A small contrastive image-text model, trained from scratch.
Model: 12.2M parameters, 32-pixel images, encoder arch resnet_bottleneck, encoder activation relu, text encoder width 256.
Data: trained on simulated stained blood smears, 195000 training examples, 4.3 epochs.
Rows from block 3 of the text encoder, named by matrix and row number. Rows with one number belong to one neuron. Each number is 500 + 50 x the weight over its row's rms, rounded and kept within 0 to 999. All counts start at 0. Numbers have three digits each. After the name is the row's rms in percent of the matrix's.
# fc1: MLP up (text_encoder.blocks.3.mlp.fc1.weight, 768x256), inputs 86-171
# fc2: MLP down (text_encoder.blocks.3.mlp.fc2.weight, 256x768, transposed), outputs 86-171
fc1.415 062:567503531594509525468410549441515459450516520474562447563499459496534528560576522486645499532468491459480611426534471459531525488542474458458491480481436527441405421508567484450481454455510406614538457503586480431503544565613422572485541586519514488416479521
fc2.415 036:623446494594576559528474577427421494556520590420469467515476510526517551514505610488520466485493530531437495499586463535566408418600459596462616560471522457545501488505571529529489546510523483544463532527513450451500520506501528433557482563514416454419496498
fc1.416 142:465496431516484488379411449419475532445575498461529504514535472488465559507454475449547526594466516485524495466497491469471571562519478548488444481539503509477531491452532631535560451529551478423607520450571525462563533495451516510489507499467556474453510531
fc2.416 171:551423452520533567515492484482386525398579466512495508441480470551514552487473423489555506489548470583500501550499511461484540529525508486533456480458553567493560445483559667521595472488461494494488543471431470452402435551519493498501495565476577481520490523
fc1.417 098:482511539468607412509473442459548505464437496544572540551399385538509409538548476499458537552511492444575515546503532563454557496475475473520417456454542484521647476532564491443436540546424507539501398519526478527454497494565457519454475507456556563545523484
fc2.417 051:447496456591557446467432563482546556530471600552470534479465518471552501501595558490494569515510461426479513478525526503527519489544399577499423472480592541469529444491505469522501587538450499535506393441439478498415355491570509471568472511493465529512438550
fc1.418 157:511530464440450509535500443545448491527507406549506555557594448537453550454421459478545536502445585529530556538484514556376540554458517495574547506534481485478510573526561480478501499462567476452459619472545561642515541505456545518377588434391486498451598476
fc2.418 085:447584473459438503509505441584515499537493438584470492427541537431494542441466445514486475436470524468509523509450437493512510607419567570611522496571450539501453569543502435499511527431447433457443613428431531613486449538503516513449509433467429459451489479
fc1.419 064:428494477489480415574530447481490442520546519535394454423553554493597452456492522515437457492522498569448539481481510503415588480534551561508487530470440449550544476460457542401553524443461569432592639537447412537458549399460562498561473490539592636544463523
fc2.419 043:380526480477487504455530393492479528515484495511511468578490439519447462408472488529507496554499480578521464526441531512579549520421586481544444479431387482491524411489467463542563451553439502516561652636496482374493503508498434556525500574542562570592528422
fc1.420 075:519469517545477513571470518440503565504525523418543594587570398529469602499528554485557503526430526501532553488458506525560538482538408472492445513527460556481469494541523430425444519514437485576497480586574584469493442478522471522550519527470421435412473441
fc2.420 101:620414441575518510558479548554472499462498506450482478482493525499484555522463448503499439430528490439464511506547458509519465476581434492545484562553581521515436473511547566530530525540486459553450521468518465512443487499480510466526484533496436472427543466
fc1.421 106:498527523488402504565583401487496438554489430520496492498473510506522490425477562571529430502499527558549494530469476498434579526479519507511498515542426453522544441494559501328564565414499502473541609571486524535457549430476483474510552561522531568510554441
fc2.421 102:510530451463431476500544475497503538585506522447428470510541485485510500452487511532505410470501449426508494528428389525560501516464551426502384468499455536580459395567487535510558529444462409544516572622468519391477539494443414429510458516517451505510523380
fc1.422 084:458461523556500578570402426465533575474464594529545554525468465486544479536567446467514492608438442492594494455391464424583512497524405461456420433479567466413541475463521467448434542548427483530494397489519462441490462459545490504515532591469502413497466428
fc2.422 092:598439526564551498594521579561451465548514585512478477492452580477475526491529455491478480546508562513477483502506524508490501440581466480557520533476554357463475449503478542516497587522558521572481429405458483510411451493533500536611487462456540571491444483
fc1.423 060:501515466570470454559492408459526482472509473448497582544528416574483591554512545469591480471557575514560560495475556504494481411545449415510439498508538541524481450541455431498530496526555498565549440531501626428515524530574417534559467505508558487438499505
fc2.423 055:562389448537515572528471505496449588447524502438460459429505468498548573481531496457574433437535440513524556509517445529464426471539438521475549514535524578509533468473573537448544481415487533524455461498522441431447436526490578496485485499532408468421491489
fc1.424 084:480398480473620541528501592476501625524474569457502460593463413469452552548494423468489619494539503557532482503535538520528455456504496562571474494508529482489525472551438564507513481519504531541523464552569465388422356566433580551574433446527463472524450486
fc2.424 144:363599466524553398406492474510562480473489444578484524539483463523497489478530504570472612584452498462459554476558587537446546605534446619485465485492535467414585534489527447521474567594410481387500509412468460600474470454517585513505499534483545541451534518
fc1.425 061:521539457469601417407570523489534404503539537555435470490517580510448387504523515528469493416529458392419452569591585588444559469585492552502467517466559505507572509457454436523509505447497497482457581450490518552575552466497478446491506483442508580500486534
fc2.425 051:496442512501611539576469599467467504523413605504555416508438560537509547498565503449509532549513463562515441418482523442673496440505427542534578607519512458421355508485484502561493468567466514613451443472478426485470391493501482580567490570522509510569473569
fc1.426 046:554475462510442566626533465426511552485533536454480548494570397481529470562500543524557515569540463429524516516470455531553456368430488422499527541464424529430518502527516416436496539533441473584458444567529549432467451476563488461566493539488465426538484463
fc2.426 021:603485489510476545604528532530518465599483453465425497462468462528468485524522503559462456481514458567460500527564469578487517480536486442500554488470586441541495425507526496535516453456537515548492436601486597446453542460515432383529509517467466508466485460
fc1.427 087:561547488506488571463473491492485459494501461488534478477487498522510542450538498474463467419461491538558461473527431468530447518441478549546581519502558628475551671464558525500490531500474430484521482489528517482614515545568458452393523433487479497473427479
fc2.427 075:478590526490473536550484456501500536524481456545476499480531497441511523502502522535537512450471523559498498499465461506520460590458582601579535543541468558515483553529455432497460558476479404471412565491458455581470449550503605537452467429454409407469515481
fc1.428 133:469501555529621524464447642431534505489507539467531488517478489530472533510535579473536572486472544467473552474518498543494444486498481536463553567507440494440410489481470490479483507520491496562499482430564505492566575512463422463480478509545494533535549603
fc2.428 174:517505509542561500471458600403458496558475587412541485540447539537540512541516688502526544525496518477418526455579510540595439425555465528455586546470481439515413523484504505526444525573547510575480447499527483450576564476476507414547458524535498489436481533
fc1.429 126:494552508444482445462477472475495502544528437435564504497475525532529540500445508471516472524504510465502467419528427498544568483508461553516546538553492479517492549484455491471492525474529548482562557457543593516577488485368498481476492520530503504483412581
fc2.429 106:507477431487522531552503448586453494393553428512475534543472493519513419548443423465520523511504521496535505556500540435484557544500517448561400470465519533525577461492523676504610509548492445513480549449431508522477488536517451458530540539444581484525552482
fc1.430 196:444518562528626505434467634465513507499447513412495477520481510522459507514552595504546611465505550463450520483518472531493435490500507546479561525487483464427410481448470485533458511527469509525512503464535445488579610475444482468487486503559494531471548596
fc2.430 233:524499518535570515471467605413463472555476602433554474553435549527550506549529698491523542522492522480410517447573502535591455432557476542453597553477487428511416529472480505524434522572541508573484441492534450465575533500487516446558460515536500487448486530
fc1.431 099:540422503393578436457544522511474524522564605489471459467525504468474530493542490534501554405490490490526408519571521535461473478530509655506454540467525517536575515514405593478577485439535526493547532570576407562557459463386527512555456433510498571522434495
fc2.431 086:438509493540580515439466469462487500391507472512632511497472452588523496519533550456522579456515409525513510517577508465568525541475413590511507523483503604441497554434568467524509442564415530488541541544516431553472369513534509523504470616536546481506482564
fc1.432 062:558409444554457514460520458576518479446495420492641509617417472515504468492506467547516468499459476437502494499446434455521471529494497486462556447493544514493533461479521548521414519575501446555485384448494502409582452574596496528474531480530524470482505560
fc2.432 037:651443572566509631643497497532486499514509471479459591497472554391444496515520418454478455514474505495593469512466403488504524463600494495565567536567530432447437548535485465533491555507514452575453510421469445558470536508533452549557421399456487545532487511
fc1.433 141:520457576462562425522531492482533546463466504501556549491467365588545446555521534515492507464505527451528419594500597538533464395480523531542426514501589531578565512548498521511488496497477518549507445576499501449448452546504444517504492484474537483613477510
fc2.433 138:450546469550544471459471523477551524539493544573504535459419501478552473546611523513470541489474457458509521481535490533551504527458405546511451457523562566455554489495548420524517552532398489498521362474469483534440321515583554458517448542461482496490490543
fc1.434 054:557605467521424495432463483545449529511429444505528463606443434606476477483482540499556547493468532475525574535528468475464561495544525407502543463459471457506499531545600543564475478504555500426490471509504646460621621553552519451420563468423537538424566490
fc2.434 041:479515475488499598552496429466445589504527506509499491459533472450564554448565513500560451457508455610504450499452431468518483534495538609573573484553485610488493502453445482446524474414476477464439559520472455487484391550492565544472487461519457379549467497
fc1.435 052:491510531493602452523534548494552473554506535482478534477526477529448551525533457485444562383527472533510382598491532509479438446555456540460571575433486480595548522472415605544485456551477543440584565565475458408547471463427496579614443467609429521570482491
fc2.435 032:389596491470494434405477442441562535420527405483553493456528423566547457497529553532556551439532424478481581567563527507484528548424491520471426498503448667526553542459526460441512448524427501421519489580544509504506474472463540448501497527543519447489566526
fc1.436 056:500582473543456530492550428456509428471474337473525595494425525615425551525522563515570532471523457545463573583460464539492490513494473434533510438521559499504547465511610400501526495530528523509485417513538664532496567506523427532467519455510492459458541459
fc2.436 035:530463503496432650586535489527483570416487491449480511508559503441584460517531435431524428383506487479562447539433462408536504506539504469526468493581557633550411485453482529497453410453489484541441436467507454489522486542491523516495491496542428430568508484
fc1.437 105:456507489448351386587598435510521435481520454519469444507553484524570423402463553552493411497539464474492536517464491509432574483469520450505459506557431509581542478534528488392515516385496537430551623565467479563454531457416468473488534560497549538476570488
fc2.437 080:544450462490471493569536486505475521561475574452471441515519521519474516418537519540515408474503426498487425501452437492582497452491500453539466510500421517545430421524466508561561530484466445586496583655457496397442471489473417512581439553523476576493490385
fc1.438 136:433541455477382421554548427513503432549524457552542464547493506474562507413482514448460472540523482550455572479506460500398588505437522468555557484567427453501564465502561444435508537444509543393519591553468507586514523440413543428463540489462521548404529550
fc2.438 090:462506447414439514457468400582470496536473515580476452463545538463476543433496478517492489471477462546527429519429495523543492518430600578561555506519390496498452493533454499569565553421484422522504626526434538530524433528476482557496496431579486518464463466
fc1.439 129:501427528473601439511486499486555543469466565487528521533468396536508472546520531487491540487515499482536443619522583539506455402466506544532465511482561535568560505528482509531499522496484499517528408585532457444421453554511459556549491500490518515581464455
fc2.439 117:425557488563531463433461495473576509516499523571504535496418481484549467537589526507487565486481437434501536496548496535527518550478413549515426448512569570452556492481547425514489537554395487473540377471468467547453338514562549469513462508454493485477487551
fc1.440 059:481483500489435524475470425485441462411535469485545535566491468455550511536489442453590465568485514512501548541473543531588480488414421448505517461638514482531502545453587531455482478567543562497524396529541546549573423484530484546454513521547485414451498596
fc2.440 031:514521510521506573539476497447495592508498499520446576395512513443453511443496464530500460515490510575454490443397482502493509518535568550565596596506488505418451443525462451561506528430489502554411597446405489539426468492506476524469492455525456460554410532
fc1.441 047:542550584489477497470549502540468462473588520481543564499420450573475492427426541473577446553489425489466527557564450566505527492482561501503508439427634441547547516523576432511419568558556458512519503521467489497545471500493458525515455452418494572534447438
fc2.441 036:516470499517587532500436604489493550536443586533532480469446523427576506526596483491513523554570394498523506407515480509564519426486438449506549470503576507452477438524524519478560466494507551504511357459507541449486413513577523468486514498465453454524461630
fc1.442 056:531480468544463461457451464471489468516460461549583483608490479595510542455466540486606497580506539479517511519530488529431440453603452464473532535451500496556557430484598521456472521524591471453546442459569588468536527536552489505498582485368522487428502554
fc2.442 050:603461511546543648593511471453388528461571522477492494486457500529533536476526488462564477490538487649525481522497460470484493474536516557564618531531557555515522484464479538481549465438469488506419562468463414475439424547527568518517499522484510437534453494
fc1.443 219:462568459495396436599591443491553424550495406558494465495505512529577476449470537534478408483565469516478526523483456488449566505520551449502494506585416482547527420515479456381567535446491505469526567569455494550441489435456470453501504562502573563467557528
fc2.443 206:506482442445455477519553480494459514612487550462455407494538513509497498440537540529513416500515420495521465523431427540563507452452540435527463485508396500548449400537460523527584530441496438547538606651472514396487500477467437484560451517551488566490502383
fc1.444 158:538451459419510476469519450444484474507549557514493458452522527514508507540506499461544459428527449544487427540570523479479531466497529601505467526470460559583540535447426591445621439464546521465603510553556475474582399445430514554581483499576588533566456476
fc2.444 192:398546479526500448424490426446502522445553442476582480520476470542494428486492541456527543529519398469505549539530495496529588520450454540508408453497440573470537473434527485513557456545439578439605570599522468492548438458483499512559463586598587555494508519
fc1.445 062:425524440544513542457423432420470479503549521482570558606553423544521584479575528436510481570500513522530540349462482399456585538506402531448458471575446515485447452485472482490515480514553516550565486533547613471601527481504497541474444540424544481484471472
fc2.445 041:617399427494558582576489520488385507425587498457455550432463499513529515515481441478527473474542511565483537541528513487504519431552477489494538526503587589504535452466536675513594467482469519529477535455441440451399458544493511425508518588517531499491494515
fc1.446 099:583505599530448560518487462436573568453502480482531516613552435593495564467525546473590449483465501500551513540477511520585498449534444491471472586499509598528481468445474488397493516537433471578507413541550533493528481525492432517511510547539467432495501436
fc2.446 097:579473447527496484534489528507503512525531504442388485441534500500498563495498479528472419442464450454432514503514411494491466518559437507478474571520558547513462495513553538525495536450453433491436550556500456482438523472445519416512464535501391469460553444
fc1.447 094:467411434473523517415498481453491491473602573494495452505496503488519553510501491468524552493567402627531462491533535468481518457498546577484481502524495521524520492450401614489647466516579531503649494601570457466508392498417497550541467486541554545497418546
fc2.447 041:404498459504549487424498420439482494428564460506538515449459438583520487464508502514534558557495472550495539530551545521478551557485464565464459452459488556417603481392533561497539488521424530406575546549477416520469464507459603521518470563535615517489503515
fc1.448 045:473544398561443509468492432513546401436457450467546450585433465564393529443516502496435524480474499475457453468499468488483527577553382424466559429566558454496549514440602512587371447481566528528483372427497488618480517522497485439491481361473507494450451449
fc2.448 050:611458604566534572571571561536489427534478511455532564520438525484436542530537504554478526530452504536524431507511464497519511491597497504514557571532552405446441607565454438493427526506488418543416434435492454592387480502518480528581414422375481549465478500
fc1.449 048:472518503503473471551523546532527586520435462490482513437500506451536461506414543531578443568434493537549514552464442553463483472554458495531517488482480534542542498515515504499504578475503542556547593515451518468437581513472441451548560661419510521468569409
fc2.449 032:538505463520428534502553474541507566509537505419430427561547424464462578416458446529549387429488504487548465528493357526524495517486539494559448515541455541528464423556532526476554521469423414497499623619516469401476539510460522491504460518481425503486548386
fc1.450 054:546454422481541524566480430517535407428510500528638534557545521546479556543545508446583529530429500472556452572487469476517562546513407500483577492486473501414455552513532485577428543503501513548491424479508504616530467512571528485375538467541466511426554434
fc2.450 059:617497627609538568567543530520478418537500500485509558510410532507394537503539523543474522502437522523485451518507443493529515510596463529533556580561573435462435622548469424561423525516447394553422496411478401586386458512540446534586406442366493521509431491